Rows from block 7 of a small image embedding model, named by matrix and row number. Rows with one number belong to one channel. Each number is 500 + 50 x the weight over its row's rms, rounded and kept within 0 to 999. All counts start at 0. Numbers have three digits each. After the name is the row's rms in percent of the matrix's.
Before each channel's rows are labels from the 100 images, of 14976, where the channel reaches its highest value: "responds to" is what is common among them. Only what is clearly more common there than usual is listed. The data: larger renderings of crowded toy scenes. In brackets: how many of the 100.
# c3: 3x3 conv (model.blocks.7.c3.weight, 192x192x3x3, each kernel summed), inputs 0-191
# c1: pointwise conv (model.blocks.7.c1.weight, 192x192x1x1), inputs 0-191

responds to: light from behind the scene (53); hammer (30)
c3.109 113:466431435424471521434452425471428439460449450520522412463396519432446463530484409489409525528470436489437535512486447440478531479423567486529537520408464545627437573415527472498433513478398551539454516523555445445478578431548500458460454490417426464541529518438476521471471521425517436452478438516445493487448428499509445472476454473487519464488458495497468477497563419500476433462511496399501497409548488385499513521543436468453541404443497445517434481423486386496455450541581436521433480522515467513489523558489548508413410473516451481407422530452417524509447491567425500532
c1.109 098:478468422470436456482464385418496421496471493498493489476514482435443497521446460458410368496477381496418534460571479463492564492465431524559542396460456521524495509446455508510434512410470547527417526462557447398465435480582510503476506464429416529475532444474541501545440490448463552601530528487450474526542378472442454502436521498509441520501468552447451477418555442485534452419436455494512498468496495482494533459501480531478439448448469479391511536423511400471525408481455500517433455418380463464443569492511479489458389519496451514431420522502451459456432554517401452486

responds to: light from the left (80)
c3.69 080:420437440532488530535469491464513443537526478579496524455436520520488498470476438442384437425555425511498552520441451496447486471474442483462478488436478492487429452433506449461458506481401513414521450555498412478487454440453510529504415491463414536614474463509548497476390475535463498464514454468507420467563432526566499422509530505475490520524484543475469524473499517421578410518470444513576520443499459476518541510523398565460442397346454483422430552437423551517530423486556507511512511510520567494462539563477433475397452478499477576400425445501514435484421500458364419501
c1.69 095:526569548551468576562578553460571522509565535531508541545537545528509439493461476515529535468561507523503418524428478560567449607575483404413486421561518423524551483505459517450476428495567521492474467504498472561499377516401566529517541397505563458546467519586443514492451366460547575552505475455424491464539600481487402511536477549511516489421398548436484539524531543528481499512508509565577531426498488513425448510496585439528533611525553484532535539469548515548562502518561558523569495540534528521503450501407491423547543528428378469544544410482552466471435545493529507451

responds to: light from behind the scene (76)
c3.134 089:474508434546537506501462593488450490465491462558500437395420356432490458514376462388463535566511468515422500466481464509507560445504503515530458478433470497476472477461467520478509486488505414557465508614475410491548572442455493366520477463517410523510443479500457446487520504569453460419504516511404584433472461409461476516449525522433489403498573528423507502480493467491489502489468467469494465477488380429456518462473427501484510450420516503475431439460407471441403409474554415526360567545485483473492511525492450562436453446470500449442453535391514520489444455523516499523
c1.134 094:467449455505448446486358467524479455509457502539486398495440424497412481572439499479321488492477518523475523500494479507386491515494493522542537505455432521554435399476503478517486515473468389464428538500583405506475489446512547465460530449499516522444558416444541474452506558493514536525534512507513504463439393538486514457558478508437480471555540582453472406439460434516548431417492441437454454518517481459512515548489545541522514433514409470420411524426544423492394365457511413567511464500474440560513523564566517572377507533514449548477478516448484456504521558511466448548

responds to: light from the right (52)
c3.120 086:592440505376496523524433557444552405583449459488490456437472493493472471533486396529458407481559417541431432510497519511488501507418486440478545454503493446464507530532532445480429469385478433488532465468472431511498458468517535518463467373505458447482527464475429432438495504433489464476509535502446421438532533432463441465514575555485474399379411495454498512355507421509551467493484555422547555505531452416431508428537516374435489511387484470495554506496556462521508460408514539515416466489449497401508528464487505435493470507491437524493531482478533537458444518596511552433
c1.120 097:533540550437464538439556516509441527497452411384511511572506495493434503502476485557594557464465533464500472465548536555481528523535483466503582502531544510521411467527502447479322531522527412479544492467506556504495505527476449522498542472483447453464529527423524456499481458498458544582530409521478479443475525504431439434489517545524523488451422513432528375483489485474561487504512595509547558519510427390538464561454579423419524543464516504500455578504574506463524543397339548540566535468468440449531411474465383411545456508549438526536600519501579456467407522514440492456

responds to: light from behind the scene (94)
c3.74 103:469449472538414516469446490481563451438470491551472436513411437377427489527467459338415422579420488459493564470518477458435586467454488496509517501358470533565431545441483493470512511477412524514461504551498371455490527522371453453508465445436427497502541519471514526522491543546512507466484481532474513460454458467485509466458479478520513448485521545446514522491537469539481428506492438403498518474593499481562521478523457486536512445404538523441375463504462476440455417496548436536366500563497441457394493555464465595439469472541482514408469537449434564487500453531439530547
c1.74 101:499402414540416426449406477459484410536416512526494434458455467467358500550478508423387371481395469462490537482544445447456566487382512472506524481442431529511473432467499473472515487533391458454435534505536441357490468445480557519463505446459419526448537399485533497454487517470445517544475522490524449571455458468492535394536461482440361464564504506424463480428513456547520402473435463489478476497448498537540491486515471530489466478479474502405491516449499469486405454474530467494464459483430449468438551555584499521490528534457490540454443485448469525484459488454413437541

responds to: light from the left (58)
c3.98 096:500438495579565451483483419438474501507497533374424480459461454517481396461473536426502490442510507429502519527463488521456570449599508435479606506484496482516446512486451491413547456416469448449506468520578540544459546502369518514491469540483514540525486475483484471398513514524571481470423549481499433428400473522508572485490484410464493379441503447403481548459486536481518500547441535512426625492509547500537482510541467438409525541369462606442476546512537554503419510472564507503489482512490465436475457465473427393452457470476468464369528483442472526534496416467443395468
c1.98 095:509448448505494441467444507484515474390448482488393402370459511477516459504434520453483486512470435407424541558426356512431536520440469514517616417569430554455478472468445473457509492457386429528369504528484497484433492426411507461494493541489468547517468428473509506499547433455458459426459469481518460388524453451519490551526417447445486458457540525488523484443524472532582505438472488462488541446447539474525486404544538501404553512442514516515435543507497434522390509501544446529412478490563479559525469483461484415494487385511447479499474532513455526457500477492417379479

responds to: count: two (43)
c3.100 086:545463586494474529533493468507426471493514491557527531539524480522513482413481482530580426536508543466499547511545485540477456436406425482463512484515572484441473446521575448435484482536520460393535512425428471428547421532414517431516541418518410488418541503480453512549489412536442592557596490521472419515515587381464521514509439571404504595511441554580487498475473502373556508567520524502528404449505475529502407531426500508548435478531566447505488537502552584464514579389491474468552522411562491578419427478461472433489457479420479514477502456496488401500455460568552518467
c1.100 101:506499541519509546544533540490460580457547505521578511589518491549509509376531486455552431516574575512573417542546513520491435506490483454458494555484560380448533511544570480538531438524541527446575504430503469473589444560456437499521476381541491481504525562472384425490498435537510512494542449518537469522527481446447499487563530592446533558434412479521488532558391539465515504533538441480554447474524456574415474581513506469515418550512567437525504528533487513427568524374438541414552517524578521479448408387479535451574497526475457498499574439510570425566480504549548531392

responds to: count: two (43)
c3.88 111:543495538500445518379467378402471469513406413490455458510465501414406479514496452546510477471367459489455550458508441459388449523474526504539532570459485590398510484444487449467448511449384503456507513515513401442444502568502469517406487499422460554430484525434472449489504534477398467480456452456470419480466488517516486488477508466468483401460508513444428423596566471456452445450509435456504499438477483464526527541544454473509529447453559462455436523438587507490410529509492426456476483520485333519483531504487465564491499437458435488396519543489430488503475461491417439504
c1.88 100:507425471457438551417364473413486502520415532524474428419434525438407563522435424485456448472399358478370556470532452481447541521429473514517553453487443546430494499505524484465452536518440383465404471460496420473448485512538476518436443497440459501441427387444534491552477479456405516522451471500488400524513495463491459477485485490494468511476518509489428410470532424460504418443478434476502500482520498426555514445474440515435515475425502419503499526378568395507398481447448478482442545501491385494492517504438480566511494480481447499481459515497458459418498496508484462522

responds to: light from behind the scene (52)
c3.54 092:528551463460487527448510480447588498573396462528436428528463505369376476486524455526479397461395498435472525465472520412434472459463519409469486495489495502517415388465504404456422462488339544455506498469507445464452493496456428510476506509424483482427535478518500440470472538477444559483493444431478399458426553538532435452532569440537527500468464439497409446515422402436526412531568503414476539470483439417489496517552493427454478451450486505459484528483473464500468541403510458461491456510502448420552482463478521473510489463529467481473513470491412483509438435511374435442
c1.54 095:484490513484593588588519488492555583485509471573529538552550540499484543456527535540538441501572584561536404489537522504437516520505533428441506555524587442488537551544587461506465454503521517463580486375533494492528456540419440477484488535436584466548508552445484487502564472527534577610555509533471522479513488530499526571460506604585510467411379512499475498527466542407472546525504506525443569495574445525429513604493510449460464479497546503428562604472556561546503636421405593555506502539554471452523446461470510503521537525530516473535586447476514367500477499512507474386

responds to: light from the left (95)
c3.114 117:460448446518447559470346420423495479419527432499507460424473532435481450559454438513405558517490427500412550477461429411449523474423564492522512583401441519599503560390541448527476517502441521536454510510549427435485559433543509460468390490483539465521485558448503528473477547454525466445445467557499515493495448481530458539490455460482483443429519484505538477506547497495488481429419478472377503404517500482536481474507391440478537406482441472452470440495430427471474466514576440452438460494472525487447474559477536510363431494550446517395432523477431562510535454565461479510
c1.114 102:466431396502440463421478381449516424481484486545516474437462503435463440495433466485409488498448394477434532387548475466478525430410453506501560516447409482526454496417438482484439494489460453528423491486533428390470493420510515499459423487458482522475484473492532496502494471482449541565465536475462516521393415456481466521444482471463468448482512532472399472426505455509558417460427488480504577489470496544477523443437446525422524450428455464409504500416535448471440423474463444496404430425416472510428536464461434557452465498513432480421390511440463503463568504535385444479

responds to: dumbbell (42); count: two (41)
c3.4 106:400438455433534489500363527546426517456531517544547576460507518549533436538513443476412516514548360492430656524509436500532577548411460549548509543510451552582523485467575412495489531459486422542520485537560556490536545389538523468426445472548524529512495538480536589502474571509530446415535521442494507487494427387524458518520533559496442492586539553489515542445482551409583507492480515549470521500525497506553568509484494571451507514506398442534465488518513523582558473464513519568456561455434514440445557579529507458408449546512432482443424541467540569479394506490490472541
c1.4 102:499467558516496532496423520510468455464512505502527558494507489504518504554513490452488375527519456505462612490507503538545567537477439576588486430515488568540529492507518343484541566444509454551516385523503471522566502376557471541496503414537508532502530435503585560529500568457490479483585520470483499480516427308515437539587547492478478552606564532574499525378427518428536513495510437557488499472491501486583570483520479601392399513550337479548509488514494551513493513476507486544430534565515496484489611541519480505464532501487484516492524559514565553445422472533511527551

responds to: hammer (33)
c3.107 092:536465460429473483475460496483564477541380422562441424478432474404423482413454509496451477491430492485453428467408485473457533523484411403421498508479523408512416483471519517442437435436413504432522487510502493559507412515528462504483457465439394491482419517513482478465460521473381507472513467505490504481481516510541470373550448451480499444455433525427430440445480383525576359508538527429480568458533509461449520476508459431494545428482487471478462526362472496554413512442487526529511428530441509490516521509456459461504442456501526523507502395468461560442429439515382492478
c1.107 104:485504462449554455525492532470486531485526516537540521539501538534588449499527487454462431513559543505495386494461455529463495565529558361383462489512521383481543552501504494523480369398525512497529437537443540566496501435406512492421514402539499447567517468403419438419524519483519563554502504460455519499471496430546483486546473515532467360415515499413520511383498545496471525458465495519338529429561492543379463529530502380454496497494442530506540512524527461460519550536550497472448476506482480461469446542452516454493507526448389476510539373474506595437492484535558521465

responds to: light from the left (58)
c3.42 094:392412399484535464490406465486499506433518520504505483419470497517529404451534436443352563532523368478434612494466493490452596491481503537501472529429472540613430496447528410456529542455488493560540420533501531445523558394564547421549388472525458502556436504512512545478407573506475440422499481454462508487509399481498452524512505502457453476537493524459506467520515488446536482508403542488468484509516485473548499528515416549425489448416472470412458466431490417539541432519533539551444527438476531524445516541531519494402433511491477499402434540464539583538450467517438432529
c1.42 101:528432482450491518518307484448576445463488487559506504427501545533515396523450484458357435487528426479433587515498451520462556478499507535533519437470408528544501493478522347449538555434488494541446424475534473488492504391538538488539415410533481493531401414543536563491506559460461496437523518501455487418518455393488455564472499460424390497552526507488493493444462513522528526369468494531495484479533549477555525429494452558428479493516443485550474491400535424550468466550501475524355468546495530518518587522494488450439555487483438491450455538469515515480422455502503491546

responds to: light from behind the camera (55)
c3.111 073:513503407380531506560503507481605484561434389597411441535493548395456482578415423558433402534470450510386526537432474505415411578586497413483519516502516443425442570489414548534525514480495513540535551454529484496492429453413499565446443496460496474432508542482464518518434484520531452450495508393477435482476499545546477531582565500437460480429466464513525471422470461511497452512548467455525506416542416507491521475566477368546603520466463526568555595499488437524513485448489508528516563526542491461517537464442512462469446500482464517535462486552506435457518514411479510411
c1.111 092:458547542498593515505582593474507498395518455535476545521533525556477550575501496546575518528523587490546518534523508609529429509550538501499533575571563477432474517531454583495463540587584505399625612379539518504547523521491422531525539454456457412482507582411497482496520567523434575596532474436549529448508534542448432536540491565477520503486464526469510413585511510523470494558555516550474521434540411458516477559488567496503507528481557457521544626509550532438557605466415547508533551474555454554530501512515436473527483513423442534580588496522589464501445523501482513431

responds to: light from the right (63)
c3.188 117:578505430558596488466518482516432597493424492508507472563460580512531474545597558593551479435490504435612322484492436570522532460576475477499515493526461419489519516523493492553473472556497537497552501396559441505460496553535569557530521418555470420525588543480446425402498484464526481528492510493474473464416542524402474519469485472437469451460478482465496470478430465470487602482504515510505510406539494478392472615473596489454525509560478545549503555587469548499513478436525501463504598517549452469530436411507530478524547539430441544505518473445551532503504571384496498391
c1.188 097:494414400484542449478494502473483492598437538500554392553357480466503483562464450415513533415474437554497458429532466424496510449545500565505558425393463487494489561429525463492427483501463484475464450420515481487464421513452499452503430419467490412541517516506501460498417492570520395382473497531458422559451446459452561447387491449431488445593520421449487468506429439398541535502461557498557508443514466475486473493477528591495506469478506545449423424505505479511462372399469470535477496450491440495507557453469455543485507493543495486441413553439424465448549481490511448452

responds to: count: six (47)
c3.178 104:559488489529461493475544484488490565459561534447532440523449477478491452417469495471567588410490539486498400462470508537454518416501452428429477553459470423472439458506503509445465397496472503503516567485536507520440469604507511452571516535424518456495510508422409434443548393484475539538471467589496451525443502600430546510474487517358528479451461454440453468573463490457492425520448516454543414520487489454429441543511525444462451537370605482415454501441466494496467498464548506441530464419466509466566411412428447505567489447454392423461502414435462488568496530569533452458
c1.178 105:526481549522548553501448504440453533491507477529451500512460478509449488430427441465519489510543525478532462504454557527487485471512405502457554485503513416535549533501482495426505419500527411421532519325521495496557455546507434505536432542376564469497522521534402526515497387440491465498572428490438512475521454482402459416499552541419547523494363423493501460483435478526537463509484558431572530460502502472380486508471477487443486559478509463397488541422495513569465492417407548546479509510549542473556506387369437508500581487482453481418530448458516373509448489516500530394

responds to: count: six (43)
c3.184 111:542400427569454405551487573505475425472463583522495402411473519491460513471424362433446492501515443438442448576439472458549559482452423522537592454501504541539417467538433527448580514474465534506436480502478504557524491439489484501533442433426389509501487461566462458410475528519492548469511544513482504485479454437513476467578481460492496553503490491475462452427500399535590421497489459334504463543573571519503528497573490522468471492455465382566479493407532417534492452461544494547387543503500560445507470466487495557455490419506495476454468577430511464481526444435435527548
c1.184 098:457429385511406450427463521431468505459434519500529514489479515531456506520515470505350464470390417453443468532500389532540595500498532483516514476506450578588469469475486466418497532378516373483457518446500496476402475411510565454458504455475394458546501431510462484364493510456483525467418438466518390534461435444497476463511494439507503438517423479467568463486557462540535455459518480484403473404495571517523499499505493500543483505497482527524444443486460462545465428536557415534458443449444438539494536533539491497418502529456414494450427569438501458424517481438461403520

responds to: teapot (29)
c3.33 096:448487536496475489618478514536657471465560615581485470516530589497428566473563569489508546456507499474532463561528592473547507469530357512392563465548462407550507463549517486425456413526503485463506470411519504548420512483514524517599498462507424400410539501514430447558516473488452494541510549485529475448457543520431521474415411496415476531497516522493467517493382455519560470503476459517441539546554523489391462578447623536387583502513447552535462524494490526481472523496551522596521434485473505519485533474517386509450495522563515502502454497469513510528496455461491509389
c1.33 102:437456431417496459516455444414554469510495486543443448525492529497440466452456472433432523518454456496454479478488512451443440496480444554486516471430336461470503459482525489499395492465495457429484475398572466499407454469538419520494432475463483461416445536443457493500449455385506472514408469478511397420514465477483420453435495481567394519506465482506505517457477443536560465467458451443447531420533582437461553518540493549363505449459459431457495483474444488510407486422512515540445465517461480555482562454467490502455508480552365424411448540446459529499451460491414417421

responds to: light from the right (88)
c3.46 103:506479454484483469408488464456519432450429483503500430539407441394399450576553418487494533555395464506445520448511467413476517486451538486490540534397483533574396529409528481455462485484378522574497549544611424470512504513475498413474475508433444427533513535465443467453459551516515491459477465576430526507436449525482479430468486455491528423476461462518515443560546437567508489506458539378518549456529532457494499538545424458481566399433563534526390464475446449523435480573566445546489453566516409538547483509500488572473503498582461521460471507426431578568480508561426508476
c1.46 099:469455424521463349399471436506440441526407494511490495493461459410444521517522435499432385537468469442486553386552498441451565507415396515492564411495488539548374458393525490490445516477403517515464525493538480394510431484477554469482479481413459528437540389412528473511501483476456506612457509551424495482432400479493496518458502506483465478530480525411445473395492452491562474443468490453504519470448495506510537529488466531448512462448532444411458537391487382513464418443433499503486498469404421487530520512491446492456407474493499521480463514484458472485503511476465435521

responds to: light from the right (65)
c3.12 091:546420538465474461494439508505526444466492444532517472445424511479539419392394419439498483479496446532442448482489597483450486482424464477477517537421480469515403473497459417453455444412413471473452521470525466511510512420357483487597548447492397505560517444489437383461474476407492486488548450539507462479434525522521441415486531532477447547511437529480445464461454449474548405494543478410452400495495494434468450442546545467451520456412509435521497474434470469451500445356537449558477460460522545533467495453418458445479600414518478441459532525461515530489457545581441481482
c1.12 099:529473453456500417450529453566515413492440525482533451546390564479500551485459479449416544455508348334506536517489464510529493408518529527514511479419525506494337512482536465442417512428446417439502484451532483455505475499508581511519470546448415513523520469504503433504440441524545422424521550477488463530499385467472541405404513476533534549513452466518505534496459462490560461539532550447595458558459486484533516544447490498475477467418459535447457499493475511413526331431456493514523436481552484519412500464447473439399539507520513426399455497483509447473479565550480515483

responds to: count: six (40)
c3.148 088:466482537472492443470448488486478541444548510556458481443523453544516484511490541533555485443475454535580390491559580537532457501452450469475516433481508416513548460552479374433459504431552329462494474503544482548425447396490440597585540573531513452495461424441405563498510458424428442588506426507449430515384511477498395485593439496563459495405436504430463481389521511488447444415531547514449471454508567420487541483532569435372513542489491478465504491483550504531544508525522556587418538511438565452538485513507506467489537499518528433465530502463566523510505500461495512474
c1.148 097:496425461535476424520501337518499425485483517477456453490502504477428456473592536517492510435425388480529435453518513482554528495473442509554495482427456479472411426486510460413517521459478367430442524521521438541380521454497593524501512542487412523402500372512498507497436511382438377522427546445473370434410511492486448468498535414512500489420530460461443576487569407495486430422528486458502460478460478453508497514508541464446549542517497516477441463479535497510476486440482414575479495552441474473563539487432480429530503480514441446473519515427423532530473448453504440477

responds to: count: six (43)
c3.140 106:443408626473520561432411418455457520402447522558508477549522432463427489495488515443527476525449495536502439507550505485524531503433449461463565459500512487546554507530483456506453509408542418594468417470527530449497466492494496540514537407446440448444481496422503478512492458429483489566488501504397456486420522468480385508511552543531382506568537540510462484428331459512449496469509407459471450459525504400499468502424492579420447481504462408481545528451578538485442564435498513571454526512540392538476520456522546456524452484578474421535518479482508457464398526539547593438
c1.140 093:452388536477460472592481396549567460462434523470514468503400519502393496504513427452515521485461527424519522498498491472514443379463488470507550402441518536511450453507452444451459558390426430512505411433511478478497456447495488519565544474388470454439490463495456513547466496482509458484440512539481442436446541466460431480533475462424481545447464458496374471488456363520510396466563488416419430470471504432540505532445477481403532421451523423459410474446572483474434493440472410527365523492513493581435504503503479552481418442533534484460445514446478490478454539481529472479

responds to: count: six (47)
c3.150 112:548421482552440485561430469513487453504538456414496498447433465502542499467411491417451521538508451455478360546471519540490543388501494518526509509416403430536424432464454470464548458451543498537378511498556441525424512511521530522567482407520478438549512393568477430468511473387487479474446419555408407484536478517482461494488482477399541544417467471403510481479475461503458489404403472514530508424517569464484433435573482419403499493431487525520458433541467488430479448531528566518390497510507566501533488445485527570524588496456537528491539475453540505492576504431460416520
c1.150 097:531502468507507567494477497536531473532443471482558456473472582477509516467432564553463535537514467513500374460491480543544426539574488380428536470524481409461537554561476571487468400451582531475457533485603542505490543552554517493561490435534504489542420433528373496473513407429520537452498524513470488541540592478444429536484509525432486528332487504509528480506428509513507568436511570576554530575495489459370402495505548299457445500466527554557553491493516494487499460480512519541520461512514530474480384497464496543517550508531497541582487387514527477487530508428530507408

responds to: pine (30)
c3.169 092:532482505522440515497593509563540529574448430499490470598486385538486634526477473509518404400518507471547587549470523541466475435487589511527583479497599535366424510519451406405502559501479516471588520451607461446522372516455421474573493466467505435508497441550501502554490454560538496524553515502457523567507518535483424429530498462472469538429360426518514479496493450446500476494545418509507443539547473539538520524433556447559390499427457534512526529529492517470554481408527453505556572483565520449443470495479484500480499567493572519488500519450537459603531575557455486452
c1.169 090:491593552532488544461596566490507513465568509551486583559556508555533468521521477454578465504579605523492565560449544553597477558516580518519587516552558543448532496588489483444447549534511569427589492450527480548526462452521470493527541481438548526475459481549496607571514434573443585580560459462517557473609572561529407476543502579502576487495392459449520492546563537492518516541540484552530537434584525463571520494482614466593518595489511526587519558518516516502601593509486535517537429526507527513515532501560470458584596515479438476554568525524512521565442564506483515510

responds to: ladder (33)
c3.72 108:411486441451468476504481450526420492474432474529481480500438543520463478563427430561455455537438446445469507440493479411567530455488494505489547469437471512464400463460512488435460532437467503559458432505540449500418468494450578450449457449481476394465477484429519490393535520456460442486426498376370438460403470458575440480428521508521437443504500535417490540492483462505535425438426455437423446480503494433513544483484534493501479486427459468528424573506486432473457481498559470510453495476480548423529496534493493518429394525506455401423464512445477489434424518305476487568
c1.72 096:436469405527458530523429457423401507466474545497530526587464531472493462455496511547414550505427469431501579456557509506570489483488525490455515413427383522439361441471480508489431505425533520536479408493426431466445464476454548426473526525525482481452500491445538475383514488460468493483454486471451463544444536414547513515434479547501363470528538549461513476416484468448515491431510545526419469396560432396502487482455530516462492558495359529530426541555456490505460481465542469518467496494517499409519514540471524525418415583503435470447513476419524476380522516393560498538

responds to: light from the right (58)
c3.124 191:517440437504470459471403427432512434435460413473464449468422516406400452477465469469412458478445378454457501428468473449463487458431485498485535488369411508566455451462520459473438512489463455455442459451501440424381504458479491478476468508418453506444503467486499458489420496442443467475421473521466388485419425473510481493470439509459431435497506492427440435458499414470499411419434448443444511447539494458523495460502449499463495406490432465438451486478494431453426412459489463461446482452476450535430479504450499499400441478522430513398446496443488502448473466567451435522
c1.124 112:445435486492519458456454421432457427449510426522466486431490531472435482526483415473456413507476391498391496452498523413469464491411452483461569407441439474576514490504447446424493488453479408443425462448519432399433468443488494451459514503411499478476475458484474472535411487458395569523460545486467421485436447485489483410507438536445423487463478528428427481426411458484485422422419423486462543506503483471499457452466439494455465474463411463424516515454511403492461402411461495488465457484467433537455476505446473479453393459524476521410467487445478504424463456546420484480

responds to: light from the right (74)
c3.1 096:537474535496419536595491480478507480574554559465489509477508497554514494524388402493470504511530433500486444558519502539483485491561518457431510445500462434537498489545528542497480409466575459523511528443469479480564486487476533448525484434492499395534476463547411457527452389435506513477518520564421484555598513456463492426477454598417557513397431497518518509428477486504482522491500492510558543501406558527391488389470570404504469549450471489495559541569542445396593442448446640512470464447467559512528430462417545422534494532457487460470548389530472417486482540592549467397
c1.1 096:545484422532354364486541517554495412506414585407483431453407491442488541528452494478457520466404438338503522443495485510524452428540517505516559556478518603473403398494507485490427527477488479501508515494577491461489491537498528468503482474473420436448507454506555431480403505529505437448458524520499504511416418504536561462496490382481484495509488423522459482534507370505526474474509509450557480604421492454567553517459535531429425467483454477566486489490491530441548411465514498448505416466357504486433435563502545498479453540488470491523437515491434529528466577515468514554

responds to: count: six (42)
c3.21 101:533455516470483458521515459525423463534455579423448517505501524500420469503487470450472478424511399448510512481537453519489470435459441417497513385532550514548443394570525443417510510449367373527555349547537506476531463522496524468509534499459474443446475403470477479390475466506481465541507486561441507527501402388448487435461481436505439484516473529482360469416513477437529430516508558474449482552503410482525455508457547501426429507450471437489528538397515552461477424489473440499447563553514491536460446462445448499494535453494495471341533476445517516464399447498490486479
c1.21 104:506470519452498495497512438524487517546501562485520514545465518474422418522473504502517410435536450412491408382533481536439533478492576464509546378506561435568479332492522438386456422477391452540550477555549478448409454519532532470520446425500521500488445525484425452453477418493525419567485496508383421523489475427447494434414489510471432451535476545394433521429500509457534462527505598553479510503437523488419526493487521480465525486361524503422484514467505540498492491567506462517503542451470481528499499396444454506478537519472470425412528451471543494460456375581531483497